config = dict(
    hop_length=160,
    input='mfcc',
    arch='ecapa_tdnn',
    kernel_size=3,
    beta1=0.95,
    one_sided=False,
    adamw_lr_other_params=0.0014,
    weight_decay=0.2,
)
Rows from block 8 of a small CTC audio transcriber, named by matrix and row number. Each number is 200 + 40 x the weight over its row's rms, rounded and kept within 0 to 999. All counts start at 0.
After each channel's rows are labels from the 100 clips, of 14976, where the channel reaches its highest value: "responds to" is what is common among them. Only what is clearly more common there than usual is listed. The data: single English command words and digits, spoken by a formant synthesiser in many voices. In brackets: how many of the 100.
# c30: last pointwise conv (model.blocks.8.c3.0.weight, 384x384x1), inputs 192-255

c30.284,271,266,156,274,228,192,170,170,155,193,176,185,191,129,210,216,193,183,134,193,97,197,161,236,163,205,237,272,260,157,156,197,159,225,189,183,151,139,191,172,205,147,274,243,263,270,258,237,218,277,201,171,216,220,214,242,196,249,172,212,239,236,163,177
responds to: /n/ (100); /ʌ/ (94); /w/ (94); word: one (94)

c30.73,239,146,193,212,182,169,214,230,250,233,165,203,157,148,193,223,229,194,146,248,161,240,165,221,199,189,231,249,198,212,166,300,209,166,204,229,180,179,200,164,156,198,230,159,208,189,189,277,299,215,205,207,194,256,198,208,204,252,178,204,307,120,172,184
responds to: /l/ (86); /aʊ/ (45); word: louder (45); word: light (41)

c30.201,229,141,176,249,254,197,280,188,172,216,182,222,210,240,218,208,151,206,165,219,161,165,231,178,187,153,232,223,255,154,220,142,174,296,219,182,275,206,162,145,261,219,162,106,291,274,201,168,242,224,168,191,205,106,178,161,251,146,159,239,228,222,155,171
responds to: /ɔɪ/ (100); /p/ (100); /t/ (100); /n/ (100)

c30.102,175,182,233,197,236,124,209,207,224,122,143,196,192,256,230,146,168,200,227,160,239,156,217,225,323,180,210,184,234,322,176,145,230,213,228,174,218,259,171,164,147,224,186,252,212,195,223,199,193,181,206,154,119,151,169,167,149,133,209,176,172,259,177,134
responds to: /ŋ/ (100); /θ/ (100); /æ/ (100); /k/ (100)

c30.124,212,256,174,304,179,236,190,222,333,243,88,249,178,197,200,289,149,165,182,208,181,110,240,228,281,178,250,148,230,182,215,166,190,119,84,149,245,189,217,209,142,248,143,220,203,201,139,253,237,210,216,182,175,200,252,166,209,238,142,208,264,141,205,154
responds to: /z/ (100); /ɪ/ (100); /oʊ/ (100); /ɹ/ (100)

c30.368,212,201,183,296,175,182,181,305,237,167,179,228,152,171,265,79,148,254,196,166,181,180,289,186,212,243,202,186,160,214,209,181,242,262,214,221,250,208,148,171,237,255,168,178,281,214,215,239,196,218,230,225,202,217,241,170,219,186,141,203,195,206,192,259
responds to: /ɔɪ/ (100); /p/ (100); /t/ (100); /n/ (100)

c30.356,212,190,216,186,181,235,205,190,312,267,165,190,190,216,190,180,181,212,183,105,194,298,182,216,143,248,221,190,217,196,157,262,196,189,150,241,242,141,216,114,184,143,180,192,208,176,240,246,127,157,191,156,217,240,258,161,229,139,164,171,192,195,241,217
responds to: /ŋ/ (100); /θ/ (100); /æ/ (100); /k/ (100)

c30.226,83,245,131,183,175,198,201,157,233,245,124,154,292,171,249,255,197,179,297,150,215,203,187,186,267,239,230,155,184,241,121,219,212,219,205,153,203,194,163,176,235,213,240,271,162,217,143,193,287,245,215,200,191,231,179,129,154,238,160,241,162,162,229,144
responds to: /l/ (92); /ɝ/ (91); /aʊ/ (71); /d/ (71)

c30.31,182,250,276,202,196,214,225,165,167,125,201,164,218,197,155,166,155,177,168,212,212,241,247,194,162,182,217,213,226,141,192,135,181,197,134,210,217,254,164,282,222,258,202,223,222,118,210,195,185,160,155,182,119,248,221,195,255,293,263,164,194,290,177,96
responds to: /aɪ/ (100); /m/ (100); /ɝ/ (100); /t/ (100)

c30.268,252,211,138,217,191,165,162,271,218,136,230,194,138,239,281,174,185,206,207,180,207,281,209,176,222,214,264,153,199,167,156,190,242,302,156,226,188,243,232,269,183,179,198,176,218,184,207,221,211,242,288,229,282,181,203,186,241,148,131,241,171,209,207,145
responds to: /ɔɪ/ (100); /p/ (100); /t/ (100); /n/ (100)

c30.279,275,203,156,175,265,178,267,255,247,220,233,214,172,252,199,126,231,206,252,205,213,231,193,226,216,242,114,172,219,196,158,232,277,124,158,164,177,194,197,190,173,146,76,155,121,240,255,168,171,193,180,205,191,181,218,170,228,196,209,218,183,244,150,240
responds to: /z/ (100); /oʊ/ (100); /k/ (100); /l/ (100)

c30.107,219,271,172,181,204,197,216,237,211,138,207,171,297,210,131,239,196,208,181,176,239,170,246,234,178,154,245,233,197,254,226,158,197,284,185,190,191,211,218,215,132,188,165,212,187,233,116,226,162,248,255,202,261,137,248,153,127,196,215,205,186,164,252,203
responds to: /n/ (100); /ə/ (74); /oʊ/ (74); /p/ (74)

c30.6,175,180,177,235,218,176,113,221,289,199,148,187,164,258,168,232,205,121,227,154,205,112,212,203,231,194,229,149,245,200,201,306,240,242,184,243,202,225,193,174,221,213,217,215,267,249,194,336,177,201,207,188,275,208,200,233,223,159,172,191,252,238,215,181
responds to: /ɝ/ (100); /ʒ/ (52); word: measure (52); word: forward (45)

c30.114,165,130,231,188,229,171,236,157,191,77,172,202,204,277,134,194,207,156,176,181,175,244,236,241,252,199,136,254,233,307,162,228,213,281,174,195,252,240,170,191,215,238,211,174,225,262,146,202,199,192,234,164,139,224,214,132,260,217,241,189,170,214,196,183
responds to: /ʒ/ (45); word: measure (45); /ŋ/ (30); word: thanks (30)

c30.365,205,127,263,113,286,148,254,221,187,177,161,242,247,179,210,189,278,192,210,149,200,218,267,186,164,224,178,186,197,136,232,169,180,170,230,237,288,276,246,198,193,250,142,183,157,207,271,231,265,237,206,168,189,237,166,155,252,231,175,231,150,176,217,191
responds to: /v/ (100); /j/ (100); /u/ (100); /m/ (100)

c30.204,254,129,256,170,206,186,185,199,152,203,171,168,258,234,153,226,223,278,146,274,158,172,154,276,264,170,185,172,232,302,141,193,195,239,160,119,167,161,174,274,154,207,174,245,269,218,241,167,133,242,132,179,120,224,94,174,266,156,179,203,233,241,156,215
responds to: /m/ (100); /ʒ/ (94); /ɝ/ (94); /ɛ/ (94)

c30.123,204,192,160,148,122,264,226,185,165,137,223,241,191,277,163,231,209,234,144,158,248,173,200,218,168,234,197,298,171,269,210,269,238,180,238,194,221,244,213,183,169,193,188,178,146,281,162,154,220,228,197,164,183,188,201,196,211,213,201,213,130,228,207,186
responds to: /ɛ/ (100); /ʒ/ (58); word: measure (58); word: help (42)

c30.184,163,144,210,210,135,203,162,191,179,172,171,177,129,177,201,268,228,209,199,223,229,193,250,180,137,243,289,188,146,234,239,187,159,216,159,160,243,251,214,218,200,152,201,170,223,233,218,142,209,143,274,213,159,193,58,236,200,145,107,246,134,232,158,255
responds to: /p/ (100); /ʌ/ (99); word: up (99)

c30.135,213,237,223,257,157,334,261,312,230,154,169,190,190,269,209,248,208,228,335,249,122,173,156,186,171,119,224,287,243,217,150,223,261,211,168,187,150,152,258,216,138,202,183,238,207,181,180,185,298,204,240,260,283,196,185,216,239,209,189,191,216,200,163,138
responds to: /h/ (100); /ɛ/ (100); /p/ (100); /l/ (100)

c30.383,260,272,239,201,142,191,179,204,284,238,154,180,249,245,258,190,194,172,151,168,146,261,230,245,179,185,180,258,188,180,174,226,233,215,244,252,249,189,178,280,269,162,171,205,221,290,216,224,265,154,181,253,252,224,213,164,150,242,114,141,120,212,241,179
responds to: /ɝ/ (95); /aɪ/ (94); /m/ (94); /t/ (94)

c30.55,252,221,175,168,157,233,177,178,189,199,190,219,317,218,139,200,215,178,231,270,214,109,151,213,170,158,191,272,205,199,158,230,262,176,229,181,193,231,195,188,183,178,228,280,159,174,162,227,147,173,281,203,184,180,268,211,156,156,154,246,213,195,223,200
responds to: /w/ (51); /d/ (51); /ɔ/ (51); word: forward (51)

c30.219,217,189,179,161,139,210,179,264,146,310,309,131,167,230,131,136,134,245,195,198,159,283,263,169,194,221,232,237,142,145,196,206,260,214,284,212,179,138,197,194,200,192,222,216,160,216,235,134,152,305,147,236,196,262,204,204,233,246,203,207,195,215,185,262
responds to: /ŋ/ (80); /θ/ (80); /æ/ (80); /k/ (80)

c30.29,221,141,228,198,221,220,235,231,247,161,134,224,232,148,204,221,231,208,223,209,169,161,226,217,217,169,134,170,150,206,219,179,274,132,185,162,198,142,187,239,208,231,215,195,232,147,221,195,272,178,248,250,217,198,204,257,261,218,230,161,251,154,233,261
responds to: /i/ (55); /ɪ/ (55); word: repeat (55); word: volume (37)

c30.94,217,222,243,158,157,204,162,233,185,153,255,159,139,212,190,223,213,232,259,208,165,212,257,177,237,256,134,213,219,249,226,187,213,161,173,286,200,170,136,239,249,280,241,123,223,227,166,142,244,193,135,224,133,176,220,190,155,148,225,153,139,211,205,225
responds to: /j/ (48); /u/ (48); word: music (48); word: open (46)

c30.312,191,160,135,165,128,202,131,181,164,128,278,147,246,221,205,190,193,267,167,150,170,150,179,220,169,207,177,203,141,280,227,183,195,255,197,241,205,210,199,208,131,155,206,156,195,226,248,231,234,254,228,246,247,193,193,262,137,183,194,200,205,200,205,135
responds to: /ɛ/ (100); /k/ (100); /s/ (100); /t/ (100)

c30.321,145,177,220,195,218,155,258,194,187,180,204,151,176,207,169,187,281,160,227,192,234,256,191,206,150,300,253,266,215,173,276,117,167,244,237,225,198,290,187,187,185,240,178,206,275,188,164,169,214,155,190,246,165,218,191,264,159,158,234,202,151,147,236,296
responds to: /j/ (98); /u/ (98); /z/ (98); /ɪ/ (98)

c30.16,263,205,205,166,157,152,212,212,240,182,184,173,153,171,147,167,94,228,178,150,164,194,201,196,147,186,143,222,300,167,168,151,185,258,216,209,165,222,136,249,156,224,135,272,226,160,174,198,212,245,156,210,203,116,236,145,213,196,174,141,211,177,164,258
responds to: /aɪ/ (100); /m/ (100); /ɝ/ (100); /t/ (100)

c30.243,241,185,167,160,185,165,174,198,220,180,177,180,240,186,281,194,190,199,119,134,176,279,269,211,228,144,219,229,225,231,136,215,135,173,225,163,200,178,215,194,164,149,148,208,105,194,211,204,216,231,209,215,170,199,297,226,162,204,257,174,184,220,364,182
responds to: /j/ (100); /u/ (100); /m/ (100); /v/ (88)

c30.197,201,185,223,245,176,311,224,250,181,193,252,143,159,190,242,194,134,233,231,195,293,184,189,219,197,256,202,196,201,216,192,210,221,156,187,231,256,165,227,232,250,181,231,177,160,255,175,183,302,237,229,183,174,181,162,264,172,261,190,137,170,91,205,172
responds to: /l/ (73); /aʊ/ (70); /d/ (70); /ɝ/ (70)

c30.122,220,170,206,239,238,238,172,144,239,190,202,243,149,250,184,188,207,249,178,302,135,175,135,232,262,144,271,153,197,196,188,209,130,110,161,192,232,239,257,211,161,187,206,184,226,234,182,191,162,253,176,206,216,212,211,212,195,219,287,226,260,273,193,180
responds to: /i/ (100); /ɪ/ (100); /ɹ/ (100); /p/ (100)

c30.68,235,212,246,155,257,170,197,216,190,251,245,222,273,211,167,265,180,124,240,198,164,187,193,194,197,156,208,287,171,184,179,203,251,149,227,162,161,157,180,152,215,124,258,184,272,193,179,261,195,252,255,189,182,251,221,170,214,221,179,184,143,225,187,187
responds to: /l/ (99); /aʊ/ (77); /d/ (77); /ɝ/ (77)

c30.131,145,223,220,141,199,219,151,227,173,243,197,137,212,190,244,215,208,151,190,168,170,254,191,216,225,210,177,193,157,197,205,226,186,210,210,183,116,243,246,210,221,136,163,229,210,160,204,168,202,254,192,217,173,230,214,256,160,228,191,234,193,147,309,203
responds to: /l/ (86); /aʊ/ (78); /d/ (78); /ɝ/ (78)

c30.337,143,201,265,268,149,243,135,255,145,209,184,152,284,225,186,176,190,211,167,315,214,217,157,201,222,137,144,227,145,188,249,194,176,161,192,168,210,196,179,207,220,234,151,123,190,251,177,182,140,269,214,269,231,170,291,261,248,228,177,209,126,250,200,190
responds to: /z/ (99); /ɔ/ (99); /p/ (99); word: pause (99)

c30.281,162,150,185,180,174,197,232,219,141,182,222,196,168,322,209,138,109,260,193,294,265,80,232,164,166,209,233,210,249,147,145,158,163,176,191,205,247,220,159,236,149,200,219,212,163,155,224,238,171,183,173,206,149,190,197,179,156,225,196,197,289,259,185,203
responds to: /i/ (100); /ɪ/ (100); /ɹ/ (100); /p/ (100)

c30.98,261,193,117,229,207,220,192,217,124,228,262,212,232,195,289,249,194,185,264,196,133,216,124,292,160,251,165,172,164,130,181,165,279,192,253,182,235,217,214,188,228,187,195,163,185,251,154,191,166,183,236,215,297,207,254,235,208,179,175,272,214,319,252,187
responds to: /w/ (100); /d/ (100); /ɔ/ (100); /f/ (100)

c30.15,170,219,182,240,180,170,222,180,165,228,210,226,167,195,243,227,158,125,263,171,209,208,255,241,192,174,209,156,254,229,201,248,151,153,137,140,296,160,272,150,265,212,231,208,207,187,247,218,136,143,188,153,166,187,161,249,201,179,109,192,196,207,227,193
responds to: /m/ (87); /ə/ (83); /ɹ/ (83); /ɑ/ (82)

c30.78,280,271,160,162,146,271,225,220,195,198,245,168,223,225,164,138,239,346,184,217,213,185,232,206,242,168,202,238,245,220,276,215,251,216,162,208,163,214,251,174,164,165,147,331,190,292,249,282,205,244,259,221,163,125,210,190,200,135,222,174,124,143,229,186
responds to: /h/ (100); /ɛ/ (100); /p/ (100); /l/ (100)

c30.246,227,160,230,204,177,173,247,242,193,267,234,206,150,217,196,272,177,162,209,203,203,254,229,179,248,245,180,174,197,193,228,230,209,249,205,159,149,169,219,164,209,140,196,215,172,196,230,201,242,144,185,162,171,149,216,240,246,243,192,265,202,226,156,228
responds to: /ʒ/ (100); /m/ (100); /ɝ/ (100); /ɛ/ (100)

c30.179,192,162,162,159,261,132,224,219,192,244,226,252,155,169,249,247,177,161,213,216,197,175,252,197,226,266,246,152,205,196,120,98,231,283,215,191,211,203,154,161,271,188,173,251,199,179,197,172,161,173,206,185,247,178,119,241,207,194,173,223,167,184,183,192
responds to: /ɔɪ/ (100); /p/ (100); /t/ (100); /n/ (100)

c30.264,197,202,218,259,240,294,207,199,205,193,224,152,211,199,185,271,217,201,243,193,244,183,182,179,232,189,214,285,196,179,204,190,179,194,168,186,188,133,223,170,227,171,187,208,207,207,151,199,250,203,190,208,188,208,164,135,222,220,183,163,246,259,229,216
responds to: /h/ (100); /ɛ/ (100); /p/ (100); /l/ (100)

c30.171,243,261,207,216,146,240,201,176,205,176,224,218,181,197,287,267,217,188,168,186,243,213,197,137,214,289,180,225,233,221,187,205,234,193,156,217,186,153,180,155,188,149,178,175,215,169,198,205,162,152,179,313,323,218,283,229,261,198,163,162,185,261,180,157
responds to: /h/ (100); /l/ (100); /ɛ/ (76); /p/ (76)

c30.37,209,187,188,201,209,171,194,193,186,152,143,221,158,138,166,179,190,178,205,116,164,199,260,244,222,244,204,262,220,153,190,140,150,235,167,186,270,191,241,240,206,203,213,192,171,137,175,164,213,163,178,188,244,187,147,241,195,212,132,254,148,236,251,233
responds to: /j/ (100); /u/ (100); /z/ (100); /ɪ/ (100)

c30.100,168,235,201,254,212,222,172,162,236,251,219,191,182,165,173,242,225,251,243,199,209,235,232,180,159,147,208,214,246,174,224,137,185,270,167,161,185,206,200,161,192,324,194,310,181,188,197,221,207,250,144,230,219,171,266,186,243,238,150,209,154,194,223,212
responds to: /h/ (90); /ɛ/ (90); /p/ (90); /l/ (90)

c30.237,181,257,204,317,78,141,173,153,206,208,173,169,192,215,224,242,283,226,199,141,169,188,215,129,201,214,191,164,211,295,207,263,205,285,200,271,196,213,312,168,187,181,163,254,255,246,238,241,153,281,147,193,202,191,222,250,245,216,100,189,210,242,177,217
responds to: /ɝ/ (100); /ʒ/ (84); /m/ (84); /ɛ/ (84)

c30.364,188,183,202,222,198,191,87,212,183,150,233,188,204,179,261,180,257,203,257,312,241,123,170,167,184,269,202,186,174,193,144,187,236,195,221,220,168,259,170,181,230,111,177,235,151,180,291,224,199,250,199,155,225,174,174,207,233,147,230,230,210,257,213,230
responds to: /l/ (86); /aʊ/ (82); /d/ (82); /ɝ/ (82)

c30.267,191,115,117,217,241,182,208,164,224,202,222,169,122,130,175,140,149,199,150,251,158,204,295,170,182,162,232,188,234,153,174,268,209,263,206,150,178,255,259,263,224,177,186,157,231,197,206,198,174,223,240,206,153,175,159,149,214,177,165,217,192,161,202,129
responds to: /ɔɪ/ (100); /p/ (100); /t/ (100); /n/ (100)

c30.156,152,114,233,247,162,281,241,146,247,139,170,168,216,183,217,173,196,163,153,176,193,227,257,187,215,203,279,157,222,188,230,225,147,174,187,142,197,203,241,256,194,183,150,242,181,169,215,151,148,133,211,91,152,189,200,177,214,223,139,201,165,185,209,234
responds to: /ə/ (57); word: alarm (57); /ð/ (42); word: weather (42)

c30.162,213,183,137,202,179,139,151,201,198,259,216,208,217,240,224,224,245,278,156,176,208,218,274,297,194,157,158,171,281,262,198,196,192,185,215,112,105,125,204,250,234,185,179,136,198,159,219,119,220,192,217,181,175,300,236,203,237,285,241,245,173,257,222,132
responds to: /w/ (99); /ʌ/ (95); /n/ (95); word: one (95)

c30.172,316,171,205,235,155,218,230,164,271,316,234,244,144,222,194,248,82,152,242,236,240,248,140,205,148,228,223,206,200,148,160,205,172,245,284,210,232,141,186,208,210,169,173,207,123,230,181,193,180,133,154,208,236,230,211,190,204,156,172,205,225,237,105,202
responds to: /ɝ/ (100); /ð/ (74); /w/ (74); /ɛ/ (74)

c30.39,158,222,220,153,174,273,166,155,151,175,285,222,226,239,150,205,245,198,120,200,226,182,206,167,199,147,215,244,258,217,124,196,209,196,167,163,199,146,236,211,203,145,215,159,244,224,146,106,224,184,288,270,190,187,251,135,195,166,168,203,178,295,190,242
responds to: /ʒ/ (100); /m/ (100); /ɝ/ (100); /ɛ/ (100)

c30.176,244,249,275,185,272,258,229,189,192,129,188,178,171,150,177,179,210,144,193,236,235,194,171,185,216,196,200,178,194,167,209,146,178,153,235,201,211,226,235,217,246,212,136,273,237,277,143,237,147,159,174,271,206,222,177,160,178,218,166,207,239,125,201,161
responds to: /ə/ (100); /m/ (100); /ɑ/ (100); /ɹ/ (100)

c30.382,205,248,253,280,197,204,198,218,179,209,206,151,194,167,228,252,292,190,214,183,181,192,229,122,222,183,194,190,169,139,205,230,141,132,136,219,254,192,212,227,172,202,301,232,176,197,259,194,187,203,116,152,176,204,205,209,286,227,115,231,180,202,254,268
responds to: /i/ (100); /ɪ/ (100); /ɹ/ (100); /p/ (100)

c30.63,252,222,199,215,141,228,183,253,170,173,185,144,249,176,240,190,243,226,225,160,190,228,166,223,215,106,191,192,114,110,232,254,196,246,173,175,199,229,191,235,287,234,202,216,213,195,224,141,204,170,153,253,178,215,198,178,222,155,258,249,214,179,117,189
responds to: /w/ (100); /d/ (100); /ɔ/ (100); /f/ (100)

c30.347,187,243,243,214,193,176,223,183,190,148,148,265,162,153,214,262,217,145,194,244,220,172,218,190,190,200,217,242,194,302,200,190,171,232,209,207,202,244,259,150,220,212,235,179,220,183,196,232,207,220,169,208,183,227,284,207,172,219,189,196,83,138,230,204
responds to: /m/ (64); /j/ (51); /u/ (51); /z/ (51)

c30.60,177,218,264,236,145,181,191,218,173,171,216,201,224,204,147,192,238,228,219,209,224,238,256,210,203,148,234,240,176,218,175,197,140,191,201,137,206,216,204,213,262,191,225,181,174,227,202,129,128,233,183,151,188,174,98,257,187,150,122,157,200,277,267,262
responds to: /m/ (100); /j/ (70); /u/ (70); /z/ (68)

c30.253,208,193,149,234,187,196,176,181,198,99,234,192,194,185,209,231,163,184,188,131,161,184,261,181,225,254,86,213,191,133,122,210,256,216,177,244,188,219,138,201,185,329,194,162,208,195,182,246,187,216,200,180,194,223,208,220,246,182,199,154,129,164,178,181
responds to: /i/ (100); /ɪ/ (100); /ɹ/ (100); /p/ (100)

c30.113,149,203,122,244,172,158,274,269,254,188,150,149,161,210,209,265,225,118,195,193,178,176,242,209,230,244,217,209,236,145,155,174,181,203,244,202,194,186,185,153,190,175,256,181,112,209,278,229,205,162,184,170,240,200,147,223,207,189,188,270,301,229,171,175
responds to: /z/ (100); /oʊ/ (100); /k/ (100); /l/ (100)

c30.231,229,279,188,187,148,222,166,186,192,169,262,155,189,147,188,176,167,93,164,196,199,115,210,135,199,135,195,191,148,145,158,189,173,234,217,187,158,143,170,147,201,151,226,188,190,210,137,214,123,214,190,231,248,186,254,221,202,188,205,219,210,121,233,312
responds to: /ŋ/ (70); /θ/ (70); /æ/ (70); /k/ (70)

c30.45,116,139,147,229,165,188,264,233,238,163,222,194,185,228,274,214,194,323,162,215,182,228,164,244,186,250,127,167,243,151,258,216,241,229,142,148,130,241,192,207,220,152,81,197,198,267,267,187,177,208,202,200,236,169,166,208,213,219,201,186,178,232,229,248
responds to: /ŋ/ (99); /θ/ (99); /æ/ (99); /k/ (99)

c30.236,289,201,205,164,179,229,263,267,276,173,216,179,210,199,191,150,225,266,234,218,211,209,174,199,227,259,155,160,163,196,221,210,202,117,148,256,127,208,143,237,208,208,106,197,188,233,232,118,132,176,235,237,204,201,175,178,233,166,165,244,245,216,173,218
responds to: /n/ (100); /ɔɪ/ (97); /p/ (97); /t/ (97)

c30.377,150,220,208,140,111,186,186,167,190,137,198,227,126,276,199,213,239,188,215,209,208,223,176,215,221,189,231,129,169,213,234,255,230,218,183,204,178,201,186,192,162,205,162,179,220,199,163,140,164,152,232,191,182,167,202,187,180,171,163,210,128,212,144,187
responds to: /m/ (100); /ʒ/ (98); /ɝ/ (98); /ɛ/ (98)

c30.164,204,183,188,228,223,181,180,156,130,226,128,220,171,175,266,216,183,246,203,190,134,228,188,154,239,245,90,215,200,176,230,204,160,181,220,229,142,300,236,356,224,234,192,239,278,151,244,230,199,188,191,295,237,217,190,180,230,251,186,235,162,165,265,199
responds to: /i/ (98); /ɪ/ (98); /ɹ/ (98); /p/ (98)

c30.120,300,208,154,255,145,120,197,138,136,173,220,203,176,210,169,236,189,182,152,240,178,201,177,247,183,258,248,194,209,232,208,264,266,252,169,251,158,195,162,197,145,162,105,174,259,177,203,191,202,93,215,201,191,232,202,173,306,196,176,171,231,271,185,275
responds to: /ʒ/ (100); /m/ (100); /ɝ/ (100); /ɛ/ (100)

c30.272,177,132,257,237,242,230,219,187,174,163,142,213,170,217,191,214,227,195,276,202,250,240,197,168,197,194,90,151,243,151,203,227,161,182,196,190,152,199,111,179,203,180,213,218,195,236,247,246,180,187,213,210,242,199,144,242,114,182,228,249,151,248,215,107
responds to: /p/ (67); /h/ (25); word: help (25); word: off (25)

c30.242,219,209,200,120,183,167,242,158,233,214,90,249,218,262,178,226,223,187,160,177,175,230,240,284,144,164,224,186,249,263,102,173,208,186,195,272,134,232,217,187,129,195,142,258,166,121,115,160,242,294,237,210,175,117,217,153,141,243,227,215,211,190,188,155
responds to: /ɝ/ (100); /w/ (63); /d/ (63); /ɔ/ (63)

c30.275,242,328,124,220,186,207,264,164,245,178,180,228,239,249,187,187,202,139,227,212,186,211,291,240,221,175,196,177,143,137,218,186,244,238,159,246,226,165,269,234,159,206,149,292,157,215,174,192,243,150,253,190,198,142,172,164,242,196,202,160,299,226,248,227
responds to: /w/ (100); /d/ (100); /ɔ/ (100); /f/ (100)

c30.119,189,306,164,215,194,199,221,193,235,187,210,228,225,139,144,275,287,133,271,249,222,187,126,275,215,175,227,244,274,242,269,223,179,248,134,166,173,254,233,182,240,205,241,189,166,218,180,163,151,229,218,168,252,201,206,150,200,237,232,192,219,203,269,238
responds to: /ə/ (100); /m/ (100); /ɑ/ (100); /ɹ/ (100)

c30.167,245,237,220,243,203,286,221,228,186,238,150,177,311,220,184,143,236,181,245,152,212,235,183,198,196,196,173,195,224,209,191,181,169,228,229,118,148,163,193,196,288,213,271,337,157,228,164,171,194,179,211,247,194,226,206,204,159,272,274,171,173,239,243,244
responds to: /l/ (75); /ɝ/ (51); /oʊ/ (50); word: lower (50)

c30.280,175,212,181,236,140,185,301,206,193,176,187,197,201,206,192,173,139,197,182,119,262,226,229,201,169,160,144,199,200,179,226,195,202,254,135,211,207,153,154,209,202,205,119,246,167,181,206,235,162,166,203,210,206,217,183,128,212,110,172,157,191,200,181,158
responds to: /j/ (95); /u/ (95); /z/ (95); /ɪ/ (95)

c30.252,196,189,160,219,209,183,131,141,171,174,175,164,228,136,146,176,220,206,200,207,210,191,216,251,312,181,249,170,180,247,196,220,154,216,174,139,135,199,219,155,194,170,288,134,210,205,187,239,178,187,93,142,226,221,181,223,183,221,251,224,180,236,248,215
responds to: /ə/ (100); /m/ (90); /ɑ/ (90); /ɹ/ (90)

c30.163,182,181,214,202,206,229,182,347,216,238,236,133,179,216,142,125,120,244,152,204,220,207,161,213,184,242,204,195,185,213,131,134,230,271,208,227,208,171,170,259,280,211,113,139,237,142,124,170,169,186,275,229,254,196,197,224,197,203,193,185,214,122,124,228
responds to: /j/ (100); /u/ (100); /z/ (100); /ɪ/ (100)

c30.308,172,267,241,166,265,290,130,141,147,167,194,208,189,121,175,192,266,185,189,265,258,197,191,217,198,202,185,277,248,198,197,113,196,227,146,204,222,165,180,168,270,246,166,258,143,190,199,245,288,228,254,257,192,129,128,274,229,165,148,192,217,249,172,212
responds to: /h/ (100); /l/ (100); /ɛ/ (92); /p/ (92)

c30.187,197,182,189,185,215,142,147,218,134,177,182,210,215,228,220,218,175,253,232,227,156,244,233,229,246,168,273,196,144,255,168,189,159,195,174,277,189,202,151,247,184,231,212,134,145,193,145,220,210,185,240,239,144,116,218,225,189,175,207,262,179,174,214,252
responds to: /n/ (100); /ɑ/ (81); word: on (81)

c30.295,212,213,181,234,155,197,212,217,182,187,182,211,167,148,176,262,156,235,204,311,167,142,253,193,145,183,227,174,164,201,288,177,157,258,249,222,213,160,179,220,193,231,217,198,201,160,156,202,130,189,209,258,175,131,194,166,189,217,197,241,196,206,198,211
responds to: /z/ (100); /ɪ/ (100); /oʊ/ (100); /ɹ/ (100)

c30.144,225,169,264,139,249,233,179,193,241,162,223,255,238,204,217,268,211,185,273,139,238,331,237,187,184,255,230,246,258,311,228,150,205,226,202,220,173,190,131,211,161,218,182,211,163,175,241,165,207,235,199,253,247,186,329,181,214,259,193,240,231,235,184,212
responds to: /v/ (49); /j/ (49); word: volume (49); word: forward (44)

c30.3,115,159,187,171,279,144,225,196,217,215,206,183,170,158,170,116,227,246,235,248,165,218,212,120,334,153,260,165,164,215,189,163,253,176,137,289,235,177,225,150,186,246,200,177,214,189,116,219,203,195,279,319,198,233,147,203,159,202,230,183,243,198,251,190
responds to: /ŋ/ (67); /θ/ (67); /æ/ (67); /k/ (67)

c30.58,181,196,169,202,258,165,151,170,196,149,201,259,182,162,162,201,183,169,112,130,183,212,231,164,186,168,237,148,168,195,258,248,226,211,185,240,129,155,269,203,120,226,212,212,186,202,160,244,277,238,148,158,218,191,278,173,228,202,220,245,216,215,148,188
responds to: /n/ (100); /aʊ/ (40); word: down (40); word: learn (30)

c30.305,181,188,230,148,139,162,123,152,289,191,195,175,279,246,200,238,141,192,205,226,203,237,257,228,92,210,258,181,182,306,221,191,211,183,210,244,284,164,155,163,217,144,212,205,208,188,230,187,143,222,144,230,249,176,362,289,181,215,178,163,235,228,202,173
responds to: /aɪ/ (98); /m/ (98); /ɝ/ (98); /t/ (98)

c30.185,236,225,148,129,238,270,181,204,210,228,215,174,162,185,229,189,207,150,306,172,190,251,189,180,244,186,262,248,228,183,167,223,205,127,184,226,244,163,159,131,147,187,180,268,210,160,167,229,245,182,232,321,206,141,155,231,172,207,103,155,200,179,168,291
responds to: /p/ (89); /h/ (81); /ɛ/ (81); /l/ (81)

c30.18,177,208,164,173,177,237,182,216,213,228,180,262,94,204,257,182,161,157,252,213,182,170,174,191,122,255,132,144,205,236,205,270,258,162,234,225,146,206,174,168,157,302,247,188,159,143,190,202,218,204,196,230,272,195,171,337,174,217,176,210,208,197,137,238
responds to: /p/ (100); /ʊ/ (80); /ʃ/ (80); word: push (80)

c30.316,209,251,191,241,266,259,162,160,246,202,129,261,213,225,213,236,246,157,227,141,182,252,240,169,214,270,177,231,170,154,197,233,214,197,183,249,199,227,264,171,217,184,235,254,172,182,229,292,128,204,184,189,194,206,157,157,198,205,231,201,280,173,224,138
responds to: /w/ (99); /d/ (99); /ɔ/ (99); /f/ (99)

c30.216,299,205,214,184,191,190,225,156,190,114,264,151,149,209,236,252,182,219,256,217,169,231,231,197,134,215,175,209,173,168,168,194,145,192,180,239,252,219,178,199,195,203,104,195,234,282,207,223,169,310,243,215,182,165,213,172,256,175,168,178,196,273,186,149
responds to: /aɪ/ (82); /m/ (82); /ɝ/ (82); /t/ (82)